{"model": "self-supervised image encoder", "image_size": 32, "method": "vicreg", "depths": [2, 4, 2], "stem": "single", "projector_out": 512, "projector_hidden_layers": 1, "lr": 0.0024, "eps": 1e-10, "gradient_centralization": true, "ema_decay": 0.995, "batch_size": 256, "lr_schedule": "step"}
Rows from block 2, named by matrix and row number. Each number is 128 + 24 x the weight over its row's rms, rounded and kept within 0 to 255. All counts start at 0. After the name is the row's rms in percent of the matrix's.
# convs2: second depthwise 3x3 conv (model.blocks.2.convs.2.weight, 256x1x3x3), a 3x3 kernel
convs2.0 094 [101 106 123 141 167 146 145 154 160]
convs2.1 100 [125 149 110 133 184 104 107 113 124]
convs2.2 093 [128 146 122 117 103 148 121 187 141]
convs2.3 089 [129 152 143 125 186 144 139 117 106]
convs2.4 089 [120 113 148 117 168 175 109 128 143]
convs2.5 105 [114  93 159 150  97 160 111 135 125]
convs2.6 076 [162 185 124 142 110 138 123 137 130]
convs2.7 121 [127 136 120 106 186 111 134 144 104]
convs2.8 105 [139 166 135 129 129 142 108  76 112]
convs2.9 086 [112  98 101 126 145 146 146 148 173]
convs2.10 104 [151 125  95 133  96  83 110 139 135]
convs2.11 087 [146 139 124  96  71 130 116 114 140]
convs2.12 126 [107 105 125  96 179 124 117 110 135]
convs2.13 090 [108 135 152 117 171 157 109  96 125]
convs2.14 113 [103 142 154 105 171 102 123 143 110]
convs2.15 102 [126 126 153 102 112 183 144 110 129]
convs2.16 112 [118 121 141 100  74 116 130  99 114]
convs2.17 150 [140 141 130 127  61 133 141 122 137]
convs2.18 098 [153 126  96  89 169 128 119 113 126]
convs2.19 100 [119 146 111 106 122 116 106  84  90]
convs2.20 119 [131 159 129 108 180 104 117 117 112]
convs2.21 090 [162 166 147 118 133 113 106 113  94]
convs2.22 107 [155 121 155 144 129 163 125 171 112]
convs2.23 085 [163 132 132  92 117 153  85 135 128]
convs2.24 097 [ 98 142 157 126 106 152 168 142 146]
convs2.25 126 [138 148 132 159  69 135 137 139 128]
convs2.26 111 [131 170 123 102  88 126 135 151 151]
convs2.27 094 [ 96 116 127 108 179 107 143 148 130]
convs2.28 128 [136 116 132 128  72 166 115 129 142]
convs2.29 082 [157 172 158 127 129 110 139 159 141]
convs2.30 108 [130 147  88 114 112 176 131 109 136]
convs2.31 114 [135 166 122  94 158 152 104 114 146]
convs2.32 110 [163  93 117 153 130 158 149 152 126]
convs2.33 089 [144 116 123 117 152  65 127 130 127]
convs2.34 093 [137 131 136 142 174 155 146 165 146]
convs2.35 125 [132 127 116 120 190 124 138  96 128]
convs2.36 096 [154 102  82 146 128 119 124 163 133]
convs2.37 103 [111 128 101 132  88  88 110 131 105]
convs2.38 106 [125 128 120 135 135 140 139 187 163]
convs2.39 095 [136 119 116  88 174 122 107 155 129]
convs2.40 094 [147 151 163 160 147 167 138 130 121]
convs2.41 097 [119 152 153 107 155 152 117 109  87]
convs2.42 094 [157 113 149 113  95 145 141 169 144]
convs2.43 109 [144 141 115 109  94  76 117 111 130]
convs2.44 088 [124 129 137  79 109 151  95 123 154]
convs2.45 075 [160 141  97 162 161 134 125 135 153]
convs2.46 102 [137 116 144 146  66 119 111 141 131]
convs2.47 109 [125 126 118 125 196 138 142 137 126]
convs2.48 087 [135 138 132 161 130  88 145 110  87]
convs2.49 079 [142 159 147 157 124  96 152 103 105]
convs2.50 118 [124 128 116 108  63 113 135 120 133]
convs2.51 096 [139 122 130 161  78 136 151 141 102]
convs2.52 103 [107 142 134 151 145 183 119 137 106]
convs2.53 097 [123  95 111 110 130  77 109 110 117]
convs2.54 117 [111 126 128 129 186 117 134 164 138]
convs2.55 092 [103 110 115  97 174 130 106 134 105]
convs2.56 090 [106 105 119 131 144 126  91 101  87]
convs2.57 094 [121 136 108  62 129 125 111 124 134]
convs2.58 084 [127 148 134 114  74 162 117 119 143]
convs2.59 097 [155  99 125  90 131 151 110 158 108]
convs2.60 095 [ 95 105 108 157 154 144 155 146 109]
convs2.61 089 [ 97 130 125 146 178  98 136 145 117]
convs2.62 110 [133 104 140 148 108 186 135 113 134]
convs2.63 093 [114 131  75 124 149 134 125  88 121]
convs2.64 086 [111 130 136 125 152 179 124 145 164]
convs2.65 103 [118 155 138  92 143 122  86  97 133]
convs2.66 101 [134  92 111 112  98 158 135 131 166]
convs2.67 102 [134 157 101  95 109 142 155 111 158]
convs2.68 081 [143  76 115 121 130 100 120 159 115]
convs2.69 108 [139  99 137 105 105 164 141 146  92]
convs2.70 102 [149 123  99 101 118 137 101 117 174]
convs2.71 097 [115 134 122 147 174 155 132 159 156]
convs2.72 106 [131 155  91  96 130 171 128 116 125]
convs2.73 114 [ 99 140 132 152 186 117 122 135 133]
convs2.74 105 [169 130 111 137  87 101 119 113 107]
convs2.75 070 [144 155 125 126 178 117 129 135 167]
convs2.76 100 [111  84 127 123  88 115 137  96 124]
convs2.77 097 [122 127 118  96 180 114 151 152 125]
convs2.78 090 [130 126 113 166 117 113 169 107  95]
convs2.79 121 [110 124 142 140  69 100 124 127 144]
convs2.80 096 [105  99 117 128 119  72 137 123 147]
convs2.81 076 [160 156 148 117 168 143 122 155 144]
convs2.82 096 [ 92 103 110 108  81 119 125 112 130]
convs2.83 121 [114 120 139 105 106 142 167 154  91]
convs2.84 090 [ 80 138 149  98 141 121 103 143 146]
convs2.85 093 [126  88 144 145 116 160 170 118 125]
convs2.86 094 [110 136 130  83  83 119 145 117 144]
convs2.87 098 [122 109  99 128 160 179 116 144 132]
convs2.88 099 [144 109 135 178  91 147 125 115 120]
convs2.89 074 [148 146 131 166 108 126 150 173 136]
convs2.90 087 [138 142 145 140 119 168 134  82 104]
convs2.91 094 [104 109 104 106 128  84  99 139 112]
convs2.92 093 [131 154 152 126 166 133 115  85 108]
convs2.93 099 [125 120 143  97 136 179 129 158 111]
convs2.94 098 [130 139  91 143 128  78 119 129  99]
convs2.95 097 [ 92 151 115 116 165 116 107 139 158]
convs2.96 119 [108 156 118  99  87  96 135 144 141]
convs2.97 095 [ 86 137 130 106 106 105 161 148 108]
convs2.98 098 [127 143 109 151 180 117 154 149 136]
convs2.99 097 [126 131 119 129  85 178 123 118 152]
convs2.100 091 [129 145 142 136 144 142 158 165 172]
convs2.101 099 [114 137 119 146  84 148 115 172 135]
convs2.102 103 [ 90 137 119 133 128 164  90 111 152]
convs2.103 081 [130 100  85 156  96 108 125 116 115]
convs2.104 090 [114 144 105 111 157 161 135  84 125]
convs2.105 104 [102 125 120 156 130 145 151  76 118]
convs2.106 094 [143 158 148 147  94 129 171 111 129]
convs2.107 099 [ 97  95 152 115 124 155 164 147 123]
convs2.108 094 [127  75 157 136 106 113 123 144 151]
convs2.109 121 [143 146 117  97 101 155 125 174 132]
convs2.110 100 [ 96 150 113 178 121 113 126 102 122]
convs2.111 131 [156 106 145 137 102 125  97 171 126]
convs2.112 097 [146 163 155 158 163 142 145 133 144]
convs2.113 128 [133 114 113 113 188 109 142 109 122]
convs2.114 107 [117 114 126 136 177  93 127 146 100]
convs2.115 116 [156 129 113  91 131 122 108 176 117]
convs2.116 090 [106  96 131 124 127 131 158 180 138]
convs2.117 099 [ 87 123 155 108 128 175 124 119 134]
convs2.118 112 [126 146 135 143 183 164 120 137 136]
convs2.119 097 [134 118  90 137 156 101 118 119 170]
convs2.120 081 [156 106 135 134 154 179 111 128 111]
convs2.121 117 [147 140 166 124  95 143 152 133 164]
convs2.122 108 [125 141 148  81 126 146  90 146 147]
convs2.123 078 [ 99 118 126 162 121  87 149 149 107]
convs2.124 079 [106  98  98 134 161 160 138 154 133]
convs2.125 086 [125 161 121 152  88 103 123  99 109]
convs2.126 094 [146 163 136 150 124 101 124  89 100]
convs2.127 103 [130 107 101 110 156 167 108 106 151]
convs2.128 091 [115 165 143 117 144 142 113  76 129]
convs2.129 092 [129  89 126 136  94 117 161 154 151]
convs2.130 084 [141 104 123 105  70 111 120 136 120]
convs2.131 087 [181 104 150 122 137 154 112 141 138]
convs2.132 098 [113 116 104 119 170  89 142 115 150]
convs2.133 105 [147  97 145 132 180 109 127 111 114]
convs2.134 097 [149 117 127 148 110 162 152 113  84]
convs2.135 098 [147 152 139 105  79 111 129 158 133]
convs2.136 087 [126 105 108 157 154 126 122 176 149]
convs2.137 108 [139 167 139 121  77 122 128 152 114]
convs2.138 103 [141 126  94 129 141  71 140 144 128]
convs2.139 091 [126 109 125 156 176 136 139 152 158]
convs2.140 104 [140 118 157 153  73 129 131 148 132]
convs2.141 087 [143 166 156 117 153 142 107  98 107]
convs2.142 122 [124 131 133 161  84  97 116 144 155]
convs2.143 115 [124 166 163 151 155 138 123 115  98]
convs2.144 096 [115  95 145 158 129 111 153 157  97]
convs2.145 090 [105 170 145 113 146 158 109  99 129]
convs2.146 095 [107 131 126 111 143 116 101  77 101]
convs2.147 076 [131 138 160 117 151 161 115 100 165]
convs2.148 103 [108 135 109 125  88 107 159 153 155]
convs2.149 102 [152 174 159  95 112 130 114 128 119]
convs2.150 100 [128 116 136 146  64 149 133 119 124]
convs2.151 109 [128 163 156 119 157 153 142 156 154]
convs2.152 082 [121  79 115  98  94 107 123 125 121]
convs2.153 089 [155 180 144 113 146 143 145 109 119]
convs2.154 090 [122 101 112 133 173  99 114 102 108]
convs2.155 110 [106 134 131 121 108 174 125 118 173]
convs2.156 161 [124 114 136 155  75 148 138 104 145]
convs2.157 086 [118 162 127 154 141 106 112  80 120]
convs2.158 073 [149 129 119 130  96  76 115 154 139]
convs2.159 114 [149 104 137 141 183 111 104 122 127]
convs2.160 102 [126 117 123 168  97  97 159 120 105]
convs2.161 095 [141 114 137 133 101 151 160 160 166]
convs2.162 096 [117 127 160 103 127 183 144 117 134]
convs2.163 122 [ 87 131  98 124 169 145 136 149 138]
convs2.164 100 [121 181 148 129  88 113 124 123 126]
convs2.165 109 [162 129 110 154 102  82 132 142 133]
convs2.166 089 [123 116 113 123 154 123 134 190 141]
convs2.167 099 [121 140 104 150 157 114 100 121  83]
convs2.168 053 [131 150 152 130 149 175 137 152 155]
convs2.169 095 [120 105 128 103  74 112 116 103 133]
convs2.170 098 [132  99 104  81 149 140 114 155 131]
convs2.171 147 [116  88 106 115  89  99 111 118 129]
convs2.172 097 [132 156 141 116 113 112 181 112 107]
convs2.173 096 [143 114 117 144 178 160 136 156 133]
convs2.174 097 [145 160 135 126 187 118 119 128 117]
convs2.175 093 [150 163 150 110  99 135 101 106 152]
convs2.176 080 [127  90 148 127 102 125 157 151 163]
convs2.177 104 [131 120 115 113 192 127 112 140 113]
convs2.178 090 [137 101 140 112 158 182 132 121 129]
convs2.179 070 [113 127 156 141 156 176 142 145 148]
convs2.180 085 [ 97 133 124 115  93 161 165 138 144]
convs2.181 094 [102 135 113  91 113 101 119  93 104]
convs2.182 103 [158 155 146 105 154 168 113 120 139]
convs2.183 098 [127 127 130  98 108 182 114 103 142]
convs2.184 105 [134  84 127 138 175 110 115 136 147]
convs2.185 098 [139 125 152 125  64 129 125 129 110]
convs2.186 108 [106 107 102 114 137 110  97 105  89]
convs2.187 094 [143 121 118 168 172  97 143 127 139]
convs2.188 123 [151 139 139 151  71 147 130 143 126]
convs2.189 092 [ 80  95 125 104 128 103 121 107 116]
convs2.190 107 [139 102 122 119 179 138 120  98 153]
convs2.191 096 [124 173 144 134 162 117 116 103  99]
convs2.192 111 [154 102 152 146 127  89 148 103 149]
convs2.193 118 [118  91 122 161 166 157 118 137 140]
convs2.194 093 [134 165 151 126 181 140 129 136 114]
convs2.195 098 [150 124 143 129  66 135 143 118 144]
convs2.196 151 [141 150 139 141 190 146 131 136 124]
convs2.197 095 [127 162 110 146  97 143 125  90 101]
convs2.198 123 [148 109  92 161  98 134 115 129 158]
convs2.199 081 [ 98  75 115 122 114 133 121 159 121]
convs2.200 106 [157  86 157 133 135  88 131 134 135]
convs2.201 114 [118 114 148 116  97 141 149 117  76]
convs2.202 102 [148 116 161 139  90 144 153 111 156]
convs2.203 109 [109 147 113 137 178 102 130 106 149]
convs2.204 095 [124 166 111 120 148 146 121  78 114]
convs2.205 106 [ 99 130 124  74 159 119 115 140 118]
convs2.206 121 [100  99 154 131  93  92 141 131 117]
convs2.207 090 [104  85 112 138 137 135 138 159 162]
convs2.208 089 [151 142  83 151 114 121 131  89 140]
convs2.209 098 [142 152 109 135  72 105 137 129 112]
convs2.210 073 [120 137 135 107  73 100 117 106 116]
convs2.211 100 [ 80 145 133  86 127 125 101 136 135]
convs2.212 125 [126 120 108 123 181 152 109 106 107]
convs2.213 095 [160 174 131 132 134 148 131 108  94]
convs2.214 095 [143 133 109 171  91 106 144 138 151]
convs2.215 081 [ 90  87 119 112 100 145 152 126 121]
convs2.216 089 [147  94  94 109 148 124 102 151 106]
convs2.217 093 [176 161 140 130 110 145 120 128  98]
convs2.218 069 [126 134  78 100  95 138 139 143 110]
convs2.219 107 [141 108 125 110 169 157 139  97 102]
convs2.220 083 [157 160 156 153 154  95 131 120 121]
convs2.221 094 [ 87 129 132  93 157 123  96 109 127]
convs2.222 089 [130  86 118 123 134 140 140 179 146]
convs2.223 092 [140  95  98 150 157  88 135 121 137]
convs2.224 104 [119 121 144 116 100 126  95  77 117]
convs2.225 084 [131 106  97 136 111 101 106  91 100]
convs2.226 094 [130 126 130 139 120 105 108  66 112]
convs2.227 099 [111 125  92 130 155 138 143  86 156]
convs2.228 100 [141 124 136 142 185 124 124 163 112]
convs2.229 099 [137 120 105 125 185 140 122 160 129]
convs2.230 098 [101 125  98 101 140 141 123  90  95]
convs2.231 117 [141 106 143 122  72 118 145 135 155]
convs2.232 117 [128 144 133 138  83 156 142  89 146]
convs2.233 103 [136 128 153 148 134 156 113  99  80]
convs2.234 109 [153 127 139 119  77 113 131  96 105]
convs2.235 112 [130 156 115 142 181 130 111  97 127]
convs2.236 084 [131 103 110 113  86 132  92 100 115]
convs2.237 094 [122 129 147 104 108 168 117 147 170]
convs2.238 105 [124 119 124 136 176 129 153 173 135]
convs2.239 103 [141  97 167 100 158 117 131 150 115]
convs2.240 096 [126  85 109 117  88  97 119 129 142]
convs2.241 088 [156  89  85 129 144 123 138 127 153]
convs2.242 099 [131 130 123  95 100 101 123  81 111]
convs2.243 096 [114 132 170 141 119 167 129 164 141]
convs2.244 108 [119  99 110 134 155 126 138 179 149]
convs2.245 083 [102  70 104 123 116 117 137 143 129]
convs2.246 102 [ 99 160 119 101 176 130 140 125 125]
convs2.247 097 [149 147 142 173 161 108 114 107 131]
convs2.248 100 [160 116 121 155  75 119 133 145 132]
convs2.249 119 [105  98 133  91  87 150 138 133 121]
convs2.250 105 [153 160 133 132  72 138 142 119 129]
convs2.251 095 [147 127  88 147  94 124 109 148 159]
convs2.252 084 [112 144 129  73 128 159 105 139 118]
convs2.253 077 [122 136 150 111 165 142  99 158 159]
convs2.254 099 [156  97 148  82 132 126 131 159 130]
convs2.255 097 [141 111 121 131 158 100 107 178 119]